A small image captioner, trained from scratch: batches of 48.
Rows from block 6 of the text decoder of a small image captioner, named by matrix and row number. Rows with one number belong to one neuron. Each number is 128 + 32 x the weight over its row's rms, rounded and kept within 0 to 255. All counts start at 0. Numbers have three digits each.
After each neuron's rows are labels from the 100 texts, of 14976, where the neuron reaches its largest size: "fires on" is the input token at the peak. Only what is clearly more common there than usual is listed. The data: rendered scenes of toy objects such as cars, trees, mugs and chairs. In brackets: how many of the 100, against the usual share in percent.
# gate: MLP gate (decoder.blocks.6.mlp.gate.weight, 1024x256), inputs 215-255
# fc1: MLP up (decoder.blocks.6.mlp.fc1.weight, 1024x256), inputs 215-255
# fc2: MLP down (decoder.blocks.6.mlp.fc2.weight, 256x1024, transposed), outputs 215-255

gate.451:030149089098070160064124136169126118141078159123038148119131126120091128206159143130076129118125137104107138145140122134111
fc1.451:116135184131127105152086088097111183151088121155136110124100142104126116120150099178117151151130100120140100145159174038072
fc2.451:084134129175095168083140099172133152156156113149132138135049160087128113141150131137124183165164150155090131128126120188109
fires on: "<end>" (41 vs 9); "snowman" (9 vs 0.6)

gate.285:129142167155125124042153109093153133061116159201125105157156161110130123121075143144175120087112150124160143139122113077156
fc1.285:147167150080105108145101156083112103147138082154135208116079102107125208093117118136124051151121081105110099152151172120129
fc2.285:146175254127168105075178112096125089097113102184140124103107168118116121156109111165158151143136082102094132164121140177076
fires on: "bottle" (9 vs 0.6); "candle" (7 vs 0.6); "hammer" (7 vs 0.6)

gate.561:145056150170122149120137095145113126097127144152186085172116103080142084159110137136135139104129110139153111124133136116104
fc1.561:113137167141088173044114156133160121211098158135073177146164111088071149145093182104104063094141138132109122151151104078107
fc2.561:099161167140162066162161093083161105103124146172089124129141158110118126125109120154114135087136162102157177115094155126126
fires on: "red" (18 vs 1.5); "the" (17 vs 1.5); "black" (16 vs 1.4); "brown" (16 vs 1.5)

gate.603:128138123101111154136097162127128116134147145172123156083091078080140165206119098155094112059147135111149127127167118144161
fc1.603:131097151155151135163132155113200110158116142188143147104135108109098101025120165163142165106131159109152136131116190144093
fc2.603:107082153074157059136085139145081150175186134152074149157138175076104133118099112069085088121236211096114128141135130140118
fires on: "grey" (16 vs 1.5); "white" (12 vs 1.5); "green" (10 vs 1.5); "teal" (8 vs 1.5)

gate.652:183143087124134115108090184171148164210093137057147137117137117112150141162065150141117112145172177130097111090089152129074
fc1.652:126118069107182123105153142152133117135104136094149162180193113100167125112173168087131065098161164088121157109070106128086
fc2.652:094140127143115132149093106137150095134141161126114122103120137076130097089127128165122169128152165131141158118161094159172
fires on: "black" (24 vs 1.4); "brown" (20 vs 1.5); "purple" (13 vs 1.5); "green" (9 vs 1.5)

gate.143:131146123128057116102105067119144147111117142137117130075118144165147143213096142136114145156121118153061082130187090114123
fc1.143:158122066100113093112079201177198130161116145070155154118116119127146206112146144085146130130107138113147157151187159093122
fc2.143:143126123165117075170113160115115158106093162142155071122150132133082115147100073089129156147090030152147150112121159099098
fires on: "grey" (14 vs 1.5); "black" (13 vs 1.4); "blue" (11 vs 1.5); "teal" (9 vs 1.5)

gate.703:055123122167090158190174170151165078096147111127140112078120117182127194073187109091165200134088114145166127070116141077134
fc1.703:134162097162161158171134215142133134146102140121097133061133099134103176114113172131154101095125123139142180097172110091139
fc2.703:166191161101145158153158173058117128066081108144151130077131110173131136115112123141147135112127136113094145126122085147159
fires on: "grey" (17 vs 1.5); "white" (16 vs 1.5); "green" (13 vs 1.5); "red" (11 vs 1.5)

gate.745:179097123130138141108152153082165150138112134130064180102166100140110187133101128158152166074136123049154125081210130140116
fc1.745:103092136143174111164148093135089216061084194103145110127099094134135132130141061131133140146124133085074133143099110123135
fc2.745:135186093152158143133102115145114107127120152130115128153129152155100114068144171132165182154133222110112154119110156131156
fires on: "pink" (16 vs 1.5); "white" (13 vs 1.5); "blue" (10 vs 1.5); "grey" (9 vs 1.5)

gate.35:109112111119134102119147137107182083121113094140137139155123130156107172101112113119102099155147135063130120125104127144122
fc1.35:107119081160135095110158139147170083148155112128135134174177140153070128154120133139114086110153124165111144110099123131114
fc2.35:113132048158147158163083134108143043097127126113056161134124063167077114143116133125158095096123141186106145085122139116122
fires on: "an" (70 vs 0.5); "<end>" (30 vs 9)

gate.456:154174179142112119079114111080068114108150142171040109125163103087106134183112142164139145131105124099121087106188110130146
fc1.456:137093124113093073134112142120044116097104197115134117185137155086098119143153156130117140113165126133173111103124145139165
fc2.456:116088142134133149109154194121138062153156086142114126132100147140149136177134093111090064070164117135151203116118124171161
fires on: "teal" (17 vs 1.5); "red" (14 vs 1.5); "orange" (14 vs 1.5); "blue" (11 vs 1.5)

gate.466:123184113158128079127138068098141137043075125159067082131209031179123114082168045157126106070103130078132128094157130155162
fc1.466:090131132173129075114152128170151116065160099133148116143092102179149132090191083099141093136071120112158155139081145066177
fc2.466:155148124194120200110146162152144129204114145089080142113134133116154165121152115163056125140123161176106124189102142116159
fires on: "white" (28 vs 1.5); "red" (11 vs 1.5)

gate.133:156144140135128152107140150169132122080139122093152115166151189150158148144134165129156115129085097202108125094154096120086
fc1.133:173129176105149104126135152141080128124109092140137152122100111171202147106110183091145081081117112059133158135085163064077
fc2.133:160124141141150116130150135118106131090138089154072130122082151161104081094161118143141166137147209072089084085160090099114
fires on: "the" (82 vs 1.5); "white" (11 vs 1.5)

gate.251:120101176209100191135124122114119121035101163180091082142170158116116079122162113075142167110092140146130152091091087162095
fc1.251:059120109130160118094120155110112126130126129146150133166148101120149161128105173122128088099162128087138136154171188084098
fc2.251:158153131117095089140110162092123204101045150119122111120105165114102118128150129131146143159123096144128093172079124091124
fires on: "brown" (23 vs 1.5); "green" (12 vs 1.5); "yellow" (12 vs 1.5)

gate.587:122120096175119150083098094125145153119177134124140127035125169100129163164082097174164231094154122090141161137183109110165
fc1.587:161108206154128148134184179107097099090141110193098172093147147086079093082124138048117148074127135087147141082080134155072
fc2.587:132115164102120146118091108115106117119145117097143128107051136188160123143079100134135129179076255171093134172111096172133
fires on: "black" (16 vs 1.4); "purple" (14 vs 1.5); "green" (10 vs 1.5); "blue" (9 vs 1.5)

gate.39:027140109096122192130089135117169149166093179148175127157122087168092198112138111166115093174139156167170109104150140124102
fc1.39:183112125161155140175119158119110087119126153123147089163118095159094162119202142039147176131075114186138165095138090145113
fc2.39:087130167095163102145103128157111124079113131170137116137091198111145161166079109147113181148165180088150137144121104153137
fires on: "green" (18 vs 1.5); "white" (18 vs 1.5); "purple" (16 vs 1.5); "blue" (7 vs 1.5)

gate.738:130071170099103116122105120130103117193117055155111137114108150126134194072142122143087088129138102077108094109171137106164
fc1.738:109100150128061128164194092124195081159106092148199081072022147173148132075169115130128133137106137167122153142069178089109
fc2.738:151164156103145065130038114081108148131202160101134077110129103144149132180132156137157169170172110141121146185192119107091
fires on: "pink" (22 vs 1.5); "white" (16 vs 1.5); "purple" (15 vs 1.5); "yellow" (9 vs 1.5)

gate.689:161146151157137111163145153128126111128084120077138126112087131143057148100166098093105124183120172135140133105144113157120
fc1.689:029170127134102148147090174134156103119137198132132130100148140151121116114141124151096135099113125155170140125128124071149
fc2.689:110159117164176143083120168146121052113093098088117102168161058171136101141121115195152089086160164110143070068090160135159
fires on: "glossy" (45 vs 4.6); "matte" (35 vs 4.5)

gate.374:119080156157159136105167131089118143096210138097148117063173079101184098203105097129114169164110130156073130140210143126131
fc1.374:209158171062144137140142109158108146134114066137127099095097142159130132103113111124111149077162152104166155074151166140092
fc2.374:127154131101120139110181062127151121140169134090126140118137086107136098181105142159121125126166166182159161105143166160139
fires on: "yellow" (20 vs 1.5); "blue" (18 vs 1.5); "red" (15 vs 1.5); "teal" (13 vs 1.5)

gate.16:142111143170146116138109159113079141111126182128182112141132122113110110180133108132078169120110159096147135125121143115087
fc1.16:115069088083109134159107120101151148166086078173094172101078145105112125138143187149087067106088105124087121133118163132074
fc2.16:122145065117158128118093128159080110175095119188182118110151131129201123119154087139133065113027075097130054080109167116195
fires on: "teal" (13 vs 1.5); "pine" (8 vs 0.6); "blue" (7 vs 1.5)

gate.486:148136086106124148074101101084077128027154104094075091126180096155127125164050086120165137150096123096081073072188082134140
fc1.486:145063140111135147145141104118104164101095141144134161091116113146102081099107131153121126141166139049112062091101107212122
fc2.486:097118098074087149131153170193126102145081079134135103161112097156116149153092136130120111049136188127122103064133100166122
fires on: "red" (29 vs 1.5); "brown" (18 vs 1.5); "teal" (11 vs 1.5); "yellow" (9 vs 1.5)

gate.255:162147139122119122070125178170131174122146076106093202148155166149097107079114143103113121083143172120152165094095112133072
fc1.255:154154170179166098106115169129141129137180128125126086152114160178181162140100187107175148127097081147178157133190165113131
fc2.255:237116145151090118052116129156058190103152135115136120119079123147090103139122198166130193086131143123073128084106099078124
fires on: "the" (100 vs 1.5)

gate.389:125069119083170153122142140142090139124148118120074151144141179175080146112104100056109111078144176103116135086122119185123
fc1.389:184185126166132080095102095131081107100131174111086099143116123092118062185113219107212070175095100134084150156120127153135
fc2.389:096112119092148163162104184168156150118122147069122131054138065120112118115106153138106181092210086104157109131152139135167
fires on: "an" (19 vs 0.5); "orange" (12 vs 1.5); "pink" (10 vs 1.5); "yellow" (9 vs 1.5)

gate.137:088132111124151139099139143178134144116115139159111178149146116120070162154140125069058087099119189075109131086100123141135
fc1.137:125077163109136104137104108154083174113113093131124105055105086154129092121162145161137157129161188126099132092104129147112
fc2.137:100145068143094181106141133090132133052124144104200132178146155174163125128097137086128110111102009111160140203119142110127
fires on: "blue" (24 vs 1.5); "teal" (17 vs 1.5); "green" (13 vs 1.5); "yellow" (11 vs 1.5)

gate.43:073101096113095098102149120113089203076005153110131121176097224078122133125107124115127093110155134012156110138093109128119
fc1.43:175145053095106203146174145098142156147110152088110131119168126147099149119119143109140167101175156147090121121136124189126
fc2.43:089113060145141102130117154201132118125066153174097122149123144101119148117095139129128129173167183138134108136084174157112
fires on: "teal" (24 vs 1.5); "green" (24 vs 1.5); "yellow" (19 vs 1.5); "brown" (7 vs 1.5)

gate.63:123137157167089164151132070080144159157100096121100062129085180154143134120164104057135135169090150150097127126157154114084
fc1.63:167143113156129159140112171137168119132160170124177156079072095131128197103168119093139176093064115180124145114127113120159
fc2.63:163107066099125168132118141135091131100132098060143092131072140146114135103166096139158092117170175127109141145102086184170
fires on: "teal" (24 vs 1.5); "blue" (20 vs 1.5); "red" (16 vs 1.5); "orange" (15 vs 1.5)

gate.174:209176107134131084137165162104120120136148106103108138166133118114085239176151147082163200056129095132150165101197142125146
fc1.174:055118066130110111090132102134163129142103133134142114117110164137095056081090091132132103154148126088151131133124139121101
fc2.174:107098124117134112100110126135142151137094147143198134114153122096146152147130119145152132196115200137120048024120098079171
fires on: "grey" (21 vs 1.5); "white" (20 vs 1.5); "pink" (17 vs 1.5); "yellow" (9 vs 1.5)

gate.250:166097098121104133145120102148034145100086124156152114135164148120164094137088137218152174148169123115135108127176095120122
fc1.250:144133103225168168084114097133116106201112097166050171127160174176072139136022138110143105135122173135113106140129108112169
fc2.250:119102195154110132111216116115117148087109107136133135139152115147183116166199165181084132094127150117144134095132132176146
fires on: "brown" (22 vs 1.5); "black" (20 vs 1.4); "red" (18 vs 1.5); "purple" (9 vs 1.5)

gate.691:133109140110182141104150099104148153094080129148105138099113134126162103093143088088125166095162133110163138123069151075152
fc1.691:160078159125150095131173141131114126109155168112150057142143163115124126189117094159184150112137073130176141147105127081147
fc2.691:135123038115129154153138123172132120090112141095094108182173082145143117082130115111133134128080171132118100132074120144128
fires on: "<end>" (67 vs 9)

gate.41:119137121087069101164087136160135127190116095142180128194076118135126102172156059161108156149124158176110099166121135133108
fc1.41:210158151105107161115117165129115090162149098116189124050070172114164199133141121144175186138136113141145118088131126130139
fc2.41:116097134128116132157150134097117099042112167124167097141168103159081139084124098110121087135108126176093155115117181099095
fires on: "blue" (12 vs 1.5); "purple" (12 vs 1.5); "teal" (12 vs 1.5); "green" (12 vs 1.5)

gate.700:099082078085177121167116117152140129110128086127165181119131076127145125075093147093184087100106122070138120085119089118115
fc1.700:115172155117190126123157130158163124090143117171150179100121104125140102126064123122166136134111106044132152158163128072134
fc2.700:196077158077110126063081097163185146111121113136161104101116104127147191062126147120142131138101168107068147130113090218145
fires on: "<end>" (44 vs 9); "to" (30 vs 1.5); "an" (11 vs 0.5)

gate.19:105111099093152159149113109170111162142105126068135135092122103100162146105149128117093079137146184072167073074170078156118
fc1.19:098135114119107092150171118185173116147168132114134154076123107074120076177126098120141119133118178125113123069121114156124
fc2.19:092139173062120145086126083110171171047120167119125105134200125108096125113084118105150111150131042111174131165124129135050
fires on: "a" (40 vs 17.4); "glossy" (23 vs 4.6); "matte" (18 vs 4.5); "yellow" (7 vs 1.5)

gate.664:069112093162119126092116153170160107106105120164147133146128204071097168110110134171140153148109169169173083115157172067147
fc1.664:139126105036122141149106083167076193133117118094113069094116047206157149142198102184119130132111167139093160131153099179125
fc2.664:126135162146150084129109141121066129069104144152181120148141153131150126126158118117153138150136055079179139139131117140192
fires on: "white" (16 vs 1.5); "red" (14 vs 1.5); "green" (14 vs 1.5); "pink" (13 vs 1.5)

gate.388:129089144132125124106149099137123102098155119152088112138119094154099107091156062173173128154154138082176120117098150078115
fc1.388:163140113109130107150161116114099133144123140103081145125089124124099153171129115084100057083151106117138150134100104159083
fc2.388:136095181148133085124114144135087145138119146153115109125067161146197130114119080092097190132154158146107114120146121102149
fires on: "pink" (18 vs 1.5); "and" (12 vs 4.5); "brown" (11 vs 1.5); "teal" (7 vs 1.5)

gate.203:129082130096154116150145078126091121149128119163127168121107157076112146125095109129080173090138175076130104108136117121125
fc1.203:118101121112157117075154152141078144162116138083150118170173121160129048131123119110157082096165132063117155101096083107135
fc2.203:108093113133154176164141147198194220119111146148162130095118086096139130056161115095099140150090083144156170155090152101166
fires on: "<end>" (55 vs 9)

gate.179:201134149136117171094130073138090135065180064076086124082129069146133049171093093158122170147087121095095079146129127141163
fc1.179:172112110146150144132135100123108151077168096159113162071112084118083111142090136110106132122114121036159081090100093185152
fc2.179:105146147154110148122151110179115090143107123182141121163116115143138126088127094123078162092109142172147175155148132233175
fires on: "red" (20 vs 1.5); "pink" (14 vs 1.5); "blue" (13 vs 1.5); "yellow" (13 vs 1.5)

gate.477:160075125176134128219137077110095114110171143092147087185130125106145143136202145070106153134172111129185116133147134091127
fc1.477:084134121141158137139133112180175090093114100163067134125093161142127115068153140112111134122093120153121194120016139137122
fc2.477:143128110173137162079132124111141169076171101107113133117137122130185110149138156177109148130107172097132125107122043165147
fires on: "black" (22 vs 1.4); "blue" (18 vs 1.5); "green" (13 vs 1.5); "purple" (9 vs 1.5)

gate.356:145147138166107146177147150121125128096084162135206183159162166122174119081139195172113167136110136158086134171114133117088
fc1.356:115163113127140175126181136079112117156095111136066119123051112162124155119199124076088206111126137187143117169138103091108
fc2.356:154108139142123136152110171135121086120131090151108114083124166130141111125096149116170161143116181089191138101160094150156
fires on: "blue" (20 vs 1.5); "green" (17 vs 1.5); "teal" (14 vs 1.5); "black" (10 vs 1.4)

gate.726:073121091038130114150088120153104175196165128148068157071202110132117175129150126213042095139141148062096093114161129164108
fc1.726:032163107140148144144139155118142120069104119148110130159174168131117180092131150145137100134108123112138094160123132111141
fc2.726:098110050136159115101137117125118132164158083103126171150129142110158122169146063073153112173149125105089170062108072155164
fires on: "pink" (15 vs 1.5); "orange" (15 vs 1.5); "yellow" (12 vs 1.5); "purple" (10 vs 1.5)

gate.405:120115103075109120150129101142102173176111096093127166135117095065101147114141141107104149136139179086129110086117092101130
fc1.405:172175144155084158143125107155155160117109125161118136063032152118133111127093105101109117094078202109104097116154114160141
fc2.405:148128176117068097221130109111110134070166105074127142104160135161124162131118074119090167150145090103139140137159126094121
fires on: "a" (74 vs 17.4); "dotted" (10 vs 1.2); "blotchy" (7 vs 1.2)

gate.70:087096070093129148134109072106125178142153085145091115112149200107122157160080148134095080127182108109105093156204144143121
fc1.70:148121142132139084134113138190057121169154149114140087168113137130114109057173128122131151129117140080174095110134137079121
fc2.70:119110146137144107110127146097094121171142121193124129184133172099143150067124106134074156067216123123142136170100123101083
fires on: "brown" (13 vs 1.5); "pink" (13 vs 1.5); "black" (9 vs 1.4); "teal" (9 vs 1.5)

gate.749:167142125160114100152133136173177165143089177128176106138122076134136088154166127142072093207072143210117149119104090146156
fc1.749:135148123115155141051143117157150134143085179087205124099113106099110079132129198163121101165148123190123130161177132146143
fc2.749:124095109155145105110165111182139160082083171112130140158139125092159122176143084069105104095102104100113177152088062070131
fires on: "bottle" (16 vs 0.6); "hammer" (9 vs 0.6); "house" (8 vs 0.6)

gate.663:133158125121124082114142105047137119117061087150171109136130098136123140094174106110120140154136149124114119101108126131107
fc1.663:187115198105163115132126123171115158104134109117171095141132110097167114153148111093109234113131178189100123115097080169123
fc2.663:153103083132094089165127149163062172058135186106176060165144063095124121184159142147125142168071080125157114101147143194096
fires on: "glossy" (46 vs 4.6); "matte" (14 vs 4.5)

gate.383:177142176107118105166128094144101139088079135160188133046072168120146057152144103156117136180094121097129113127141151129126
fc1.383:081094135166089113149157107109108129112097163143184073136111110131110034086144161144132200121139117161120118089142122131128
fc2.383:104119083137156204101141155156175143159157106107144123124129133095130101140094160114127164146097181150146097134114112086118
fires on: "white" (22 vs 1.5); "black" (20 vs 1.4); "pink" (15 vs 1.5); "green" (13 vs 1.5)

gate.83:172158130098136115156119124138114076144166195087168149102147167128168177172117115149120156154116135060086145124125135143099
fc1.83:148112054115125173118139101140104152150153165110157145076112152107116130132142138137155148138113119134127129111136114160130
fc2.83:142103114140103153136132159150138162144137167114138159076127146083122139164084179137075141162122172166114094169156117120115
fires on: "white" (9 vs 1.5); "to" (9 vs 1.5); "pink" (8 vs 1.5)

gate.457:148127154108140134102147100102137201065117082135165095098123184133135090136132082082141205112145124049181143087110132109183
fc1.457:097116138132118209141105174096133096133111105190113136088152178124147116181076160093132076122132179141097101136156094213097
fc2.457:138127129107082131137171143115107139166158138108134088146109113196108151115099124095142162112207088118078169136125207171146
fires on: "yellow" (14 vs 1.5); "grey" (10 vs 1.5); "green" (9 vs 1.5); "teal" (8 vs 1.5)

gate.29:154168156102179147146090157118109130150155072079105134138124155168109145173127140118093103090185131137158141183134181147122
fc1.29:061119129141047082187105160106111124142094148154174105141125151131159147112148087133107127157103116134139082132118154107098
fc2.29:140138084133188134175095147140204140140162090099096165149075132221129117120145088156180120089126161097152153134120120148109
fires on: "white" (17 vs 1.5); "red" (17 vs 1.5); "teal" (12 vs 1.5); "grey" (9 vs 1.5)

gate.454:086149185172164132079086124171079185120134111167111160115144112095135147136111169210080077149164216146140154056142056152171
fc1.454:144122120135129159160158064147088191130161086056079141105128156167090142154117119127147112119138134054123105064135094154120
fc2.454:168156151127089119148161116071141124131169126144120115132103126143104123079147204155126157096121084090153121162163121155136
fires on: "grey" (23 vs 1.5); "the" (19 vs 1.5); "black" (7 vs 1.4); "brown" (7 vs 1.5)

gate.436:057150115119123073078122116118088115086092165168130071188159117124077119123107088208134061114102153175087123147087127161096
fc1.436:229137124135098157100154137110100098127104103140123146200189130083115105096115115100129109126144167189123132115084105173153
fc2.436:086056183132135099152144142175067132132149140136089089109127137148127122122106101121108145156181124097106184111161093137103
fires on: "black" (20 vs 1.4); "teal" (15 vs 1.5); "grey" (12 vs 1.5); "white" (11 vs 1.5)

gate.119:067205097111150083125087128143133114147130167173132081081150149159115073126099104137170117090127166113162110098198092160120
fc1.119:166108166122104126133124117139128135185148120114151171185146137115090070089139118156076118157180125094121093144058146126101
fc2.119:180156099137137175091148138105111071147114159157189160078101113132137138086063161073085148113179143137119186114139115140111
fires on: "bottle" (10 vs 0.6); "car" (9 vs 0.6); "hammer" (7 vs 0.6)

gate.692:087183173087089181198125156145134164187140123137124108141130141126138161185148158142109163126146118201168121120222141094149
fc1.692:182129175207099109205139111080127117176142156145140173142091142145205130139209064106063094088102131170161157093177097107124
fc2.692:105099130116096133102072133093132111144150136142103144140090173090034170157138138133109153163125168140096105113144154107136
fires on: "green" (22 vs 1.5); "black" (16 vs 1.4); "yellow" (16 vs 1.5); "brown" (12 vs 1.5)

gate.475:157101114119130058089100154150143150076105072144109151116093140109122080092151105101068160130103167172120137116085139113100
fc1.475:085150170107099110081192094118109117117100148128162138071123132162186122172094090168158172118165078177092112174139122087116
fc2.475:105114103126142117133165120181125162102121141112143135129140147195102105119152115107149105159096201173103100073119101132132
fires on: "the" (100 vs 1.5)

gate.256:139132159080151168085124157141195133079089144119171224097146162065157108161078196142105076069154062051148110124139164115129
fc1.256:056067103167146142137150111095136135130205155137121122161202047113099100082149126113131153156109134135086105137127101154117
fc2.256:124124125115115166134162152099144084198142146145114140089127136113088141107085104110169143093146192160113137084156099088112
fires on: "white" (27 vs 1.5); "grey" (18 vs 1.5); "pink" (15 vs 1.5)

gate.685:085134134123146084132115125135141142034135113181129077146136126110112079143137084147133128079145125159153123080109148086184
fc1.685:109118145150086141140142140103138150161121126096100144098110073129149096140167077153157125117160160188126104145152123108121
fc2.685:104118151123154126096210145150137107153199134157109140140167126108080171165141149178102103115080126161057146114162111133144
fires on: "<end>" (57 vs 9)

gate.286:120111155155140166108155174138122140120112115094074193133200112162082154087114107150171163111097131104152118089053129082119
fc1.286:136134145106175143142110182109128166190087171082143143183054111167150156099174171057113138129142119172074137123102116130104
fc2.286:158089114124150167115124177150100103066170117129141102124116130119150094152100136116177123133151182130166110127106125057126
fires on: "and" (28 vs 4.5); "dotted" (21 vs 1.2); "checkered" (13 vs 1.3); "striped" (11 vs 1.3)

gate.637:171121097139143095136118098146092161152114143132068127087141132100130125123161173162039140126139134142172162129139160180102
fc1.637:149102099150136126154122102138190131125148099161065169107138102144109178104178156171127112115101123157105146149112144136163
fc2.637:067139145097137193129162132163131102140101165164146143153097086145131130096194100102147132085172157106098099117148140163090
fires on: "bottle" (10 vs 0.6); "trophy" (10 vs 0.6); "candle" (8 vs 0.6); "boat" (7 vs 0.6)

gate.678:114121123076190102078109149131128123108072139104132109166181114153090122171113160181135102165143153104092140117123160181164
fc1.678:147138117180148107176160116044123087109122111159117127193101173151085152158165126097131132144083142129080107112095122096091
fc2.678:153172128123069143205116096086139067118135084127106145097081118192085123117175162095176144145067155183082114115130118177106
fires on: "an" (85 vs 0.5)

gate.257:158153141147118149134143138123214138172134136150189124091176117106161106142079092179117099116099088196130129114115117069166
fc1.257:125105127099140118154076138100113136061139072118103138116193166096109080122072172097123173148151114058167135128077172189152
fc2.257:112122094106137131093201141163179185131167110089149143130144135066135093171104137144071109109129178157125049087112149097102
fires on: "black" (16 vs 1.4); "grey" (10 vs 1.5); "pink" (9 vs 1.5); "teal" (8 vs 1.5)

gate.42:082105180173163144132120143122143124146125182137191077126136141122137171194063126119123171125147109078162118174153106110153
fc1.42:127139118168058100103132092070145116058088141129160125157127166111156123154084152112107150085159051018183176161148135107130
fc2.42:075151124094085115173136124090103089156196073143098132151129128138107147124076087094150119116127048093116126136149149098132
fires on: "blue" (28 vs 1.5); "black" (12 vs 1.4); "green" (9 vs 1.5); "yellow" (7 vs 1.5)

gate.515:163143107204093141089124143120101103114156094093105214081136130098112152106000123087123139163116156113142074125163141150122
fc1.515:075116099110173081139147121190175111157114135109156099107159129116119176149163072106114111038113139140073109119147081061116
fc2.515:199150135108149066114057104159140130125185083186175137078098166119164106156150145107091159129107145171089112089154173102091
fires on: "pink" (22 vs 1.5)

gate.284:132130166081122172122141098122097133186124119109162170179061063156114059098134145109107146106086132134106157146109089138091
fc1.284:116135133153092146113157115155183113071113138091212147130085115088155120178108099095145127152091104184125104136169146074154
fc2.284:185105194128112088199170177133113101118184124118157142115052138105108126150141145089156134137124109142172117132168139163142
fires on: "black" (20 vs 1.4); "the" (19 vs 1.5); "matte" (9 vs 4.5); "blue" (7 vs 1.5)

gate.741:140130136144124149117088051160106097110105091101172102161053158116118072077177107115122182087153154121144127129067112157140
fc1.741:055092072092203128113152129135110141103130146102123151122151132129123104076139136119110069159152149018134129120073127121143
fc2.741:139140134109191088126132133148116132159147107157094085161158109111115088139135152098114136138133140108111149156170096129088
fires on: "yellow" (23 vs 1.5); "red" (12 vs 1.5); "green" (10 vs 1.5); "brown" (10 vs 1.5)

gate.702:150157119158148065132102125132113171181144116136163128125119154124181184107126154095142134141089159166098069103187164135117
fc1.702:164142171162120099135124171150092162181138056185079219091131178103148178152106162103102104102150120097133123154179129142104
fc2.702:156122076118123107128108124109113077171172113131141150098140140098083114101062126079146133131153079107093126157109168146054
fires on: "blue" (17 vs 1.5); "red" (12 vs 1.5); "purple" (12 vs 1.5); "pink" (11 vs 1.5)

gate.625:222160116134131138127131081115148125190148143106163169082136143133119160175134133170091169126141130097106117112151122148154
fc1.625:103105144141177138118111152095182146099133147170111160107142110127118147113105114195158154164147100056161158158174144132145
fc2.625:151128150159173139166106098110125180095147132163123141094142113125126129106143099141067139131223104119149091133142068112136
fires on: "teal" (18 vs 1.5); "yellow" (14 vs 1.5); "red" (10 vs 1.5); "green" (9 vs 1.5)

gate.682:096098084160153201152138101154172144156085106124134115107143144150124112057172112093084169148130127127106157131107136135171
fc1.682:111132085202171173171107140132124137177120120141061177139142135142110134072104159167119156159111101145130123119180077128137
fc2.682:125174067095127143079121107099134116099177128117151116118141088134147106170112063152110187094118069141124151171130103160121
fires on: "pink" (24 vs 1.5); "green" (17 vs 1.5); "yellow" (10 vs 1.5); "purple" (9 vs 1.5)

gate.25:116169146172111178171172148110121099106141113103104158074060102159107169146191121119077099084122142161097153081114130127089
fc1.25:123102139138146105119151146136119116124123134148125181070127118153153106145129136155154092131081160061124131148067093158096
fc2.25:136123082098184048104099095104144157118134113128126160165145083124159131151110082097126135108104031128126124075106124115131
fires on: "black" (15 vs 1.4); "orange" (15 vs 1.5); "brown" (15 vs 1.5); "red" (11 vs 1.5)

gate.543:143150093095142145128139085095129102153099122106145118139110153137070172167119141147088089134138138106118119098120139161089
fc1.543:120136173124131151116097131131131206127121140077132118067096174116172101079090136118097179111120125108125140167210108117134
fc2.543:150141220086085120048153126117111193165095130118162115121138168113176155092138102188072134124140136085155144142136132119134
fires on: "an" (79 vs 0.5); "<end>" (21 vs 9)

gate.283:106105144145147131126106133119159217107137150101169121073141101128159117144149086143153177159136093086131122062120138110144
fc1.283:088126072084083162114114109144122126083156112079122170133185084143136142063111174182146125114113118104123108114132107150128
fc2.283:113089125171145150133153087176162132136171150097143181058117130081163140129102130139083112118154139149108121156194091117146
fires on: "yellow" (15 vs 1.5); "orange" (14 vs 1.5); "purple" (13 vs 1.5); "red" (11 vs 1.5)

gate.197:203084092153075165110115099103101136151131119110180114157066126122137065185109111104167115177130111170087085136111135123130
fc1.197:110113128108164108127111167153159121125056134111141153151105107095147122136082129115130089059108094112127138110061113143130
fc2.197:157104088161173131130130078133103151048134094099111108161173110174138140121145137137169147128109129107104095112107098189168
fires on: "purple" (16 vs 1.5); "red" (14 vs 1.5); "brown" (13 vs 1.5); "blue" (11 vs 1.5)

gate.609:079165072127151128090112174131134117142123134151142141154168158126153142083171081120150175092108151101117113111139139084116
fc1.609:177161149124073047092097131195107114116146124146137070119080116133161126137121155149170107176126182073095162112151163106158
fc2.609:092137197134156211154154071068155128143135141084164145141139139139150104051115131094134130114176119174105184160103107135112
fires on: "and" (43 vs 4.5); "of" (19 vs 1.5)

gate.75:079139078179150183136176093129152099137148137133114102143135093146098182064201113133127081126051162221094122105149119117095
fc1.75:102100159150145150122142117148154135144104147139144102086086133076120112128119154139120126132176108101162130135106138106134
fc2.75:127186193112150092178112154104157119155036119166100092153121105223095118107153120129093107058062067171111145079162109066133
fires on: "pink" (25 vs 1.5); "yellow" (12 vs 1.5); "purple" (12 vs 1.5); "green" (8 vs 1.5)

gate.531:117091076122079110189123202129160098152146099188043150072122134106098170118181209115093136096156156135084119104204147157127
fc1.531:161159159133190130096151044117085147097092144102177103196115127116174049146069090150158107167087107123125106158047115142133
fc2.531:147135103168099139173110105129118102145143138166072139152089128129102121121164099092129123115109141160049115095140082182143
fires on: "an" (26 vs 0.5); "glossy" (14 vs 4.6); "matte" (14 vs 4.5); "orange" (7 vs 1.5)

gate.155:107111120126173153124119130143166111114081132131129168112123189140105153146176153092127191064167133132128105098110184079139
fc1.155:078117053125141143082136105134126165135152151107115146175150135095134173146097134147140105197132153084101081142161150177147
fc2.155:182154117168061187077172135084151137082024121137157113113145095145094130180090124115146105140115109161164142150135106066073
fires on: "<end>" (80 vs 9)

gate.393:075126124177167153118140123121178106087125089151120136201174101177108111117178071078146152147114112143127111088045111104129
fc1.393:196096207074060101159135108152105199145137137183168122062111120069071122103142155127136151092085126135165125123160130116104
fc2.393:179104081104073121165167157177149119095158126139140131137125171141123138127139163169171112083058158129158177143149122108108
fires on: "glossy" (45 vs 4.6); "<end>" (26 vs 9); "matte" (22 vs 4.5); "an" (7 vs 0.5)

gate.583:134155166173175209170173135110143068125160125121124081148164173118101091049150115078145170152170137184168170144057153128140
fc1.583:153139136125176161148154172106120097113084127067090102145167098136104097053129139115187173124156116163157113158100102109131
fc2.583:202178158121120133172125099109141150166115130142122098065167100150086148099115138158098150085093069147166090146169152157148
fires on: "yellow" (14 vs 1.5); "brown" (13 vs 1.5); "pink" (11 vs 1.5); "green" (11 vs 1.5)

gate.440:182127078150073167104096142101137074089100075120072079150117103150168181157090143126184135160152140090107117095104151134151
fc1.440:172133147124121115120117140119134119159105141097199131155163120119175163145135111099141101085154068144140100173145147135113
fc2.440:135140128160127130151121144141132142174113125115094102182166196105130117157202124104139144079082157120059160105141101141204
fires on: "an" (33 vs 0.5); "glossy" (18 vs 4.6); "matte" (12 vs 4.5); "orange" (12 vs 1.5)